From a checkpoint of a small sound classifier: 10100 steps.
Rows from block 2, named by matrix and row number. Rows with one number belong to one neuron. Each number is 128 + 24 x the weight over its row's rms, rounded and kept within 0 to 255. All counts start at 0. Numbers have three digits each. After the name is the row's rms in percent of the matrix's.
# fc1: MLP up (model.blocks.2.mlp.fc1.weight, 1024x256), inputs 0-85
# fc2: MLP down (model.blocks.2.mlp.fc2.weight, 256x1024, transposed), outputs 0-85
fc1.976 183:123114124156146153120113193130122160134099112132125152117112114157168112081121140115128146147133137148163120108122119127127137096109124124135156135168142134084141084103119167100145109077136098138131092133124100137122174120135095135099154132159123143112081140
fc2.976 100:145135119100126150138084156168116160119160158119125117100132103148144066147068144144102142093138156130136075108133114135120128131127146115167142149172126103128136166145135140092119116138170164158134101097155153165156130164054173120133126128163099135106082130
fc1.977 065:124114130113131140169127166122128106174089122112112138086151116151148136094135123091127137162139132142145169144132120128089157091149162087145136118131146118114126127118105145111116135117114118178137135149049125158108136103166132137112163101151158158139110154
fc2.977 104:122140118202155152120124134142089126139089104108138179112153137099129130081147105113154147184131127136164159108107123165113135114118137112158146104128070137099114129092144125106139140119104132148122102157106145109098117068150113100129159099138154142101128151
fc1.978 173:136134130146124138131111115124119140121131127107097149117141115105087111128122138113124179134086116130133140089147155131142121109121130109151118090140135106122107143086142142088113134140105140137098115176120160091126125122125112084134123094121138119074142119
fc2.978 081:097147119123095110125123117118155123098120139128114101153111152143134116152096172135123160151096130131115103116113132119146170152097112137155079110134092108140144173123154129125106137154111123125136106151132120154084138124122116084093131120093140093136149114
fc1.979 049:124132152154107130160139159171111087166095139100114154118137151123149144116158153124130125152129146147158148140145114128154116081176145126151128106157123125125163122080132139119110134119093139171119126148078129126094126121163116139132148116138144128133141132
fc2.979 127:123134116198159155125124136141093126143090106104139175107157128098129133080146105107153146181131131138169164104102121165108128112122141108161149106129080134095117130095140125105140139120102135152119100160103145112098114073153119099127159098140155141098123148
fc1.980 034:147147154148101129171139157148134130162129174122120142126138143108162106138140165123141129150129140127166145124111130097137187084184145149154112120169141098120138099106115147157089144131096114155151113135072136119107097096156146138144157123118146161148125120
fc2.980 128:123134117198156154125125137143094127144090105103135176108158133099125134080146105110151147182132132138167164106103121165110129110122138110161150106129080133094118128094142127104140138120101136150117098160104144111098112073155117099127160097138153140099126147
fc1.981 046:114097142112145133162136141155153104167096137120113122113114142163171128127141160096109139156143152134144151138120137130136169076178155133158106097153154111130145142107117142134106099114102140165113109160064129168094130128200114128154165102140169121142112149
fc2.981 119:123134117198157154123124136142091128143089106106140177112156130099128131081148105107154148183132131137168163105103120166110130112121139110161146106129078135095116131096143127107142139119102134149120099159106144112098115071153117098126159099137155139101125149
fc1.982 161:122100138169125166114098179141122150134117128101150178118107107147138143068126110114111153139125127135174121105113105156125116097107122134154147129173152140080141118130119171085151134104124111135150110137129116127155182109125095136093173126154101144097100145
fc2.982 078:142161107114115154099097154141129169111164160154131098127144125135138096140065142165128127128158151119123094122144114100118148130142113142169149144160186131133142126147125144138144127115179121119144123102140127153168109122054184151139150138115116133130075151
fc1.983 081:122103157156161128146123140144115098153071118110113168112156136117140129117111133102153154147133140163149146123128124192131136086158132093135130128136117107078137090090096139092105123120133147168108111160077129123094129109166119136157144104172164157137137160
fc2.983 083:124140108198147161115126138143088128146100112113149163118164129100132139081148106117156144188144130125167153101102115149115133114123139114173144096126080124103111135102157120111137131117105137146123100152110159108115108069139123095133166109131143128089122146
fc1.984 036:135107164118125127169153148136145129178125157126106137141115144146158120147113144153137120145128135131143125117130121108139164064169125146146111114169154122114144127091120130147099114099095129156126105156079151130115119112163129140146177095114159142153123117
fc2.984 125:122134116198156153124125136143094127143088106105136176109158132100127134079145107110151147183132131139167164106102120164110129111122138110162150107128080133093118128094141127105139137119100134149119098159104144111099112073154118099127161098139154140099125147
fc1.985 071:128087141162130141130150179140159115130080173143132146140109125126134151094151133150149113180115120113166127149111083135118151077143121135143140123145141150110178112147134177169108136133097142139106106126100082127115127107180130171130198103108108138123133148
fc2.985 110:119133107196166155131125134134094130139093097111131167116151129103130121091139114110160149183134132139166170098101128162111136120125135103157146104124069127095113132095148125110133139121106139155113094156113144120091110074157126097126150107138153136105128149
fc1.986 058:127110166154110146125129145146123122128084151105121144136126165129161122123133158129134110168132154137161149131092135130109166070132155100153107092146126132095148124095148125167125135099110113157112147144056121135081104117183132157137142103124155122097128135
fc2.986 120:124135117198158156122125135140094130141093106104137176111157131101127134080147105111152147184133133137167164105102121164110130114121138111161147108129078133096119129094145127106141139118104132148119098159110145108100110072154119097126158099137154137099124150
fc1.987 038:137115163149128122170171139152130118176095163100111148119120160122137109130127159108160109161140133109138155113127118118130169085172131135146143115126159112127154113101108136155085125095079118144143103150071126141100135105160142120150165086133136137154115129
fc2.987 124:121134117199156154124125135142093128143089105104137175110158131098127134078148105109152148182133130137168162106103120164111128111122141110162149106129080135095116130095143127104140138120101135149120099160104146110097114072154117098127160099138154139098125148
fc1.988 068:103115130148143149146139153138086102160102093094142129111104144104134121089136136089139142165144136130151181119107112135124126097152147110147112110131138126094132126100139125083121113105101104165122107166103124123094140103149101117121144127107155120102123139
fc2.988 087:132139121215154153116125143143090121134085117110135171112154131104118125079154109115160146182125125125167157110106118164116125111113132123159150104125065141107111130096147121111139138121112135142115106151105145108094119075149116098126157105124153135101123151
fc1.989 080:109118126129154155151130133162112128176105120127121145100129159156155131110133139135117135180137135157160166113114117136139165071136168094148124123127118129071132111097153146109107135104111128151121119177103113139112114104175136128139161104125130129122100121
fc2.989 100:123136119198158152122132126151090129139093108108133180110152139102124143080147105110153149183126127137160163115106117161105131118121135118170146112119083135097118127101138126110133145121102131152120107161107144106103111071150119103133157091136154138105131148
fc1.990 070:132102149131119143156135142127144115154102130074098141102118129136141104110112154106145099156117157108148146122108128137142159094129170104139125112142138114129128134106168141123094126113113151166119111156095124148096125121177130136135155106140141129120115082
fc2.990 120:123135120197152151126122135142091126144089107104139175109157131096127130079148102108152149182130131137167162108100119166110125113124140111162146104129078134097120132096145126104139140123099134151121101159105147112096115072151121096128157098137155141102127150
fc1.991 055:115114153145134144135140167151119104132062162113114122119115138132148120135123144080161103177104139112172136125112136123107132078146158116151122079132124132116145108090136146109105103130099133177146123138102133152082131121184111121148155080170145110122125120
fc2.991 102:128133119202158161117125139138087130139097111108141178113151136110129132076148105116157143184131126133168164101097116163110137114115135112163147102126085135099117130102149130111138141118106133143116102157115145108105113068147118102125165100133145138097120156
fc1.992 034:135110122122109107167113131154137128157102165123122104129105130136145122118116155130136126159107146119143120122125131117139185068156151107138128128155155113134184111129129142141101105144086132153126103134106119118114117124152138156136169113138151122124137121
fc2.992 119:124134117200157154123126137143095125144089108105136176109159132100128133080148105112151148181132130137167162106103121165112128112123138111162150107128079131094117130093143127104139138119101135150119099161103146111098113075154119099129160099138155139099125148
fc1.993 143:141106085122137110139084103127060147175149105139161195166113139140134119116117139147126132120144178158111147132073117147156185115142116093112141158146120131118103148137104151134108145126129156101101033103149124151142145127097123139109135121162105158154132137
fc2.993 069:097139147140086114106142110133158129144141111141108082127110143137097145146159125174113098126111084093091091121142117135154126138122117155102112141090129135142097120096163146142082144130107129087137147169130144110123178120112108164178138112145133077136145106
fc1.994 095:124126143124142136159137140170148075145107130084119147136126118143137175117123143100117144143123173125149133151105077153103173084132165123141142125145132126115118137133136133122098144119128128142126098123093121144107120099134098140077151114126120152086126121
fc2.994 092:132128100196168151123128128134095137137101112097134166114160132108119124092142105112148135168127150150163163108113138149112140092131136095152162121123072122104115140091136129106137137110112132160101092152098155111105099086149123085129142096143155131094134133
fc1.995 092:122125150132148142141132151161112105156097140091110171106107108118142142096151097104153141167133147111164146126125119113126144084135138133142162119132143149110127108112106136098111130129094133167139112160092088123089110110162092147109149111125132147092130112
fc2.995 098:123139115201151150120118139141088125139092103108135171111158130102131130079146107108149151178130131136167154098107115165117129112122139110161147104132070134097116133091146126100138136120105137148124099158106147109101111073150116098128159104139155139102126146
fc1.996 163:141120111103169108128126136125094109168130106100126131141120039151133109125147121115109149101127141115135138112090116149159121116137148133120216159147141117127079115125105121076134147123130163145139088119119103119137123142123097109089122156127085133101129100
fc2.996 083:099117166087157096085142125132142120136137141145125143126138135161155123136164111143096108095136095117115116128130117144161106145123126162096121161132143146126114075145120124121174131093168100125143150133136095136125129189142117162111119174117139124159109132
fc1.997 071:103082118149132144144139142135124120170100122108102121093115133128126135123127132121148111147114130143159108133134129153130150072178144110146151112144123126104157104113124155122099118140110149161117129165090137140123112108176114117136150096135120124108134110
fc2.997 105:126135118201155158121123137139089130145094106109140174114164133102127124080147103110150150185139130138167161106100120161113124109118140114157148103131075131095115136093147127106142137118102133145119097154105147112096116071147123097126156103137158140103122157
fc1.998 110:110089151171139148122135139143111120149075106099128157125118142141132131109128141111140137178102126132148164100124130171114175068141115100137130100124125140094151111100155147136125124099109121153110117143094108129083108083172103107122152102137142145114115103
fc2.998 071:150132122211159167090121135123113143117093137144140165111174162104126118081147106117157129183141121141166173104109139160095110117121111120143129118139102140089134105102140133120161136104111107142118138155106129092104091081164121131129141092121180131120115171
fc1.999 067:131124135153132145171112154136107129155090117101118150107128113116113141108137114113132098181102145139152145136143145124113173073146132119140132085118138127117169118108141148119107138116089149164145131141088117139109134096180152149113143057137173133100140109
fc2.999 098:128132125199159153122128132141093121140086107105138176123155134098128137079146113107155157180132126130165155107103119169113127109113137114165148105133080134094114132098145119116140136128109138143116095147104147113094117065149112103119162106130149143099124157
fc1.1000 075:123132135132144136165142153169118070135100106080133122082111127137163129105129131074156147139123144134160163135095122175121143081123178111153136103135155124101111117110097131099113138132092138158138123160075121139124152109167116107125152104128125142103115144
fc2.1000 109:119140119199152153121127137141086128144093106105137176109161131099128134079152100109150146182135131137171157107108121160114127112123143111162147101126074132099115133095150126105140138117103132150122105160103152109103115072149119094129156101134156134098130151
fc1.1001 161:127113134144175115165162117144102081142136135093159154153108101123099151139145163134140126122076156092121135113142103208124144114095129142141154157097100184129084141164134119160100178146132147132101084109126066145124103113115104109060144130099107153134113072
fc2.1001 085:147088125086167124107147108070149145121156118146103109148118150159115127146153113139126061131125109136103141158148144106142140094163102130066120161108133124145130117156106146145146139116140134099091142092145096118125083140148151155114092142116110109159140133
fc1.1002 155:116087165167173144117151112120133127101103143123125143114120131108097157142144128141159090134065108098131128076153154180122125115083125125128120146111138191122129098141142132152144162123128123134092125123124097106075135111137131148089137096140156138128104092
fc2.1002 078:114136163112112115142174115129128131132139143139122089145074146137122118143117150166114095119100108115048087147154131083134159137110125159072125161094105159174114105150120134173102113125160115136126131088160085169112150135115119113126141141124096132147147098
fc1.1003 143:131130108108155134146139117149123097128115112109122113086134166135109122122128126096158149142096106108129183144113135143090142139169116129162106122096062109130166107145115102106103147150116120190133142173127141112116104118172148141161128104106146134146114144
fc2.1003 064:090194081090121107106105122115137146095140107159126129131133123101196098156143152090152148122138113129144134084134167115149121119170133115165100099141118123101076147114117114115163120095132114156160158163125181100136118131133104143157110147136147103167100140
fc1.1004 169:120104131161138149123107204129113147134098108116129162107116103151138128086132119108118119138129135137172125111117117140123128076114134116136156130168137140071158086102122165091139116076130120151123114129125102117132173122130095146099157128155125129110088133
fc2.1004 088:128124115096123154129094165162123156127167156121134117116132121152141087157075161151104142107159151106149082107136103133137134144124146131170124140157122109139144159157160141113127110123180152153138114111155158162160136148062166134133139147134086117119061136
fc1.1005 160:133076153134162164147116138116107097128050114132130122082120080111108137131114096128154093138111088105136122081152139159105111103097137094117139112111145139114124072112132117123105129123116147155168128124109130128116165119127136155141134101187137122076115105
fc2.1005 084:125154113108123133139132135133118093062110098158115052102129095118124109175110108136109103080108090145108087141174134144116093096132135141100121152105118096119114100135076131093102119151131163175145169142125133115154120150094127165174085104189127126144124107
fc1.1006 052:148103131142131137166152164151128131159108172127098153120144126130149103135142148119160141193145120133169138133124129147106163078174153119141128111169146129101140102117123148139127116122080131155120113135081130164093117117138113136141180125126159149144124155
fc2.1006 127:123134117197157154125125136142092127143090106104137176110157130099127133079147105109151147182132131138167163105103120165110128112121140109160148108129079135095116129095142126104139139120102135150120097158104144112098113072153117098127159099138155140098125148
fc1.1007 071:107094118123124137177131145162139104161098115094114129111106110134173153100138143080149171150145150136135154140100131102125161093162162110170146113136147125117167115088126136108103126111107100160153117167077117153115125109161129140144153122139126153102116123
fc2.1007 117:121137120198158154121125136140092127142088104107134174109156128100129133081148103113152144183129128136169161105106122166110130114121139113161149106129078135093114127096143127104141140118103133148122102162107147107099113072152116100128161098140154138101125148
fc1.1008 077:134100133130127132135140129129139088157083138111108129100133156164146124115143137100150149151115138165156159149127110148120161084168130087139137127136138121122172118103111163120104122114113125157110107131083127140088140098157103134158141075141179126143118149
fc2.1008 116:125134119200157153125128139144092125145090108105135175109153133099129131077150105109149149179130127139168161106102121166113129111124139114157149105126073132096118133095141127103135138122098141151120098158098146115097117076155116098126156100137153140098127146
fc1.1009 095:092108125131130149141133152157109091157079120100126146105122140130125151113150132084143142170121112108158149118125104142109147105138153124160145088127118141116134103088137136109126108128102110184111124172100126124066101082164098096149153099140153125097131123
fc2.1009 051:111142113192148144135139126119091127134103093107131162108142136102125136105123117102165144178129140135147158097119135150104132120120138085166140084108074132100119155094164107119131160125106131158126109158097139102102145055145110094099127106112166121102129131
fc1.1010 044:105106140138106127175118117155144098121084122101103145118092155117144132118124165097154145173104132128157146113119123148146155081177144120149092099167156118104140147112136110124116128137104165165125135150088117126110144111180109164131141070139152132108132137
fc2.1010 117:123135118199157155123124135142090127143091105105140176110158131098129133079149103110152147183132129136166161106103118165110128111121139111163147105128080135096115129096143126107140140120102132149122100159104146111100115069151118099127160098137155140098125149
fc1.1011 068:116117114119132127144142114153133100153092141104124111110165124134143131120098171076161123142142165150148161118143115146111140070157161088160137121148133134111121120105111116132101111106112118172135132132092138133112106105149122117140169116146157144137116130
fc2.1011 107:124134120198159153121124135141088127144092112109138178114157134103129129076149103110152148186135130141163161107102118164113133111118137112158147106129079135096113131098144126107140138120104133144118094154108139114097111071151117094123160102136153141100128151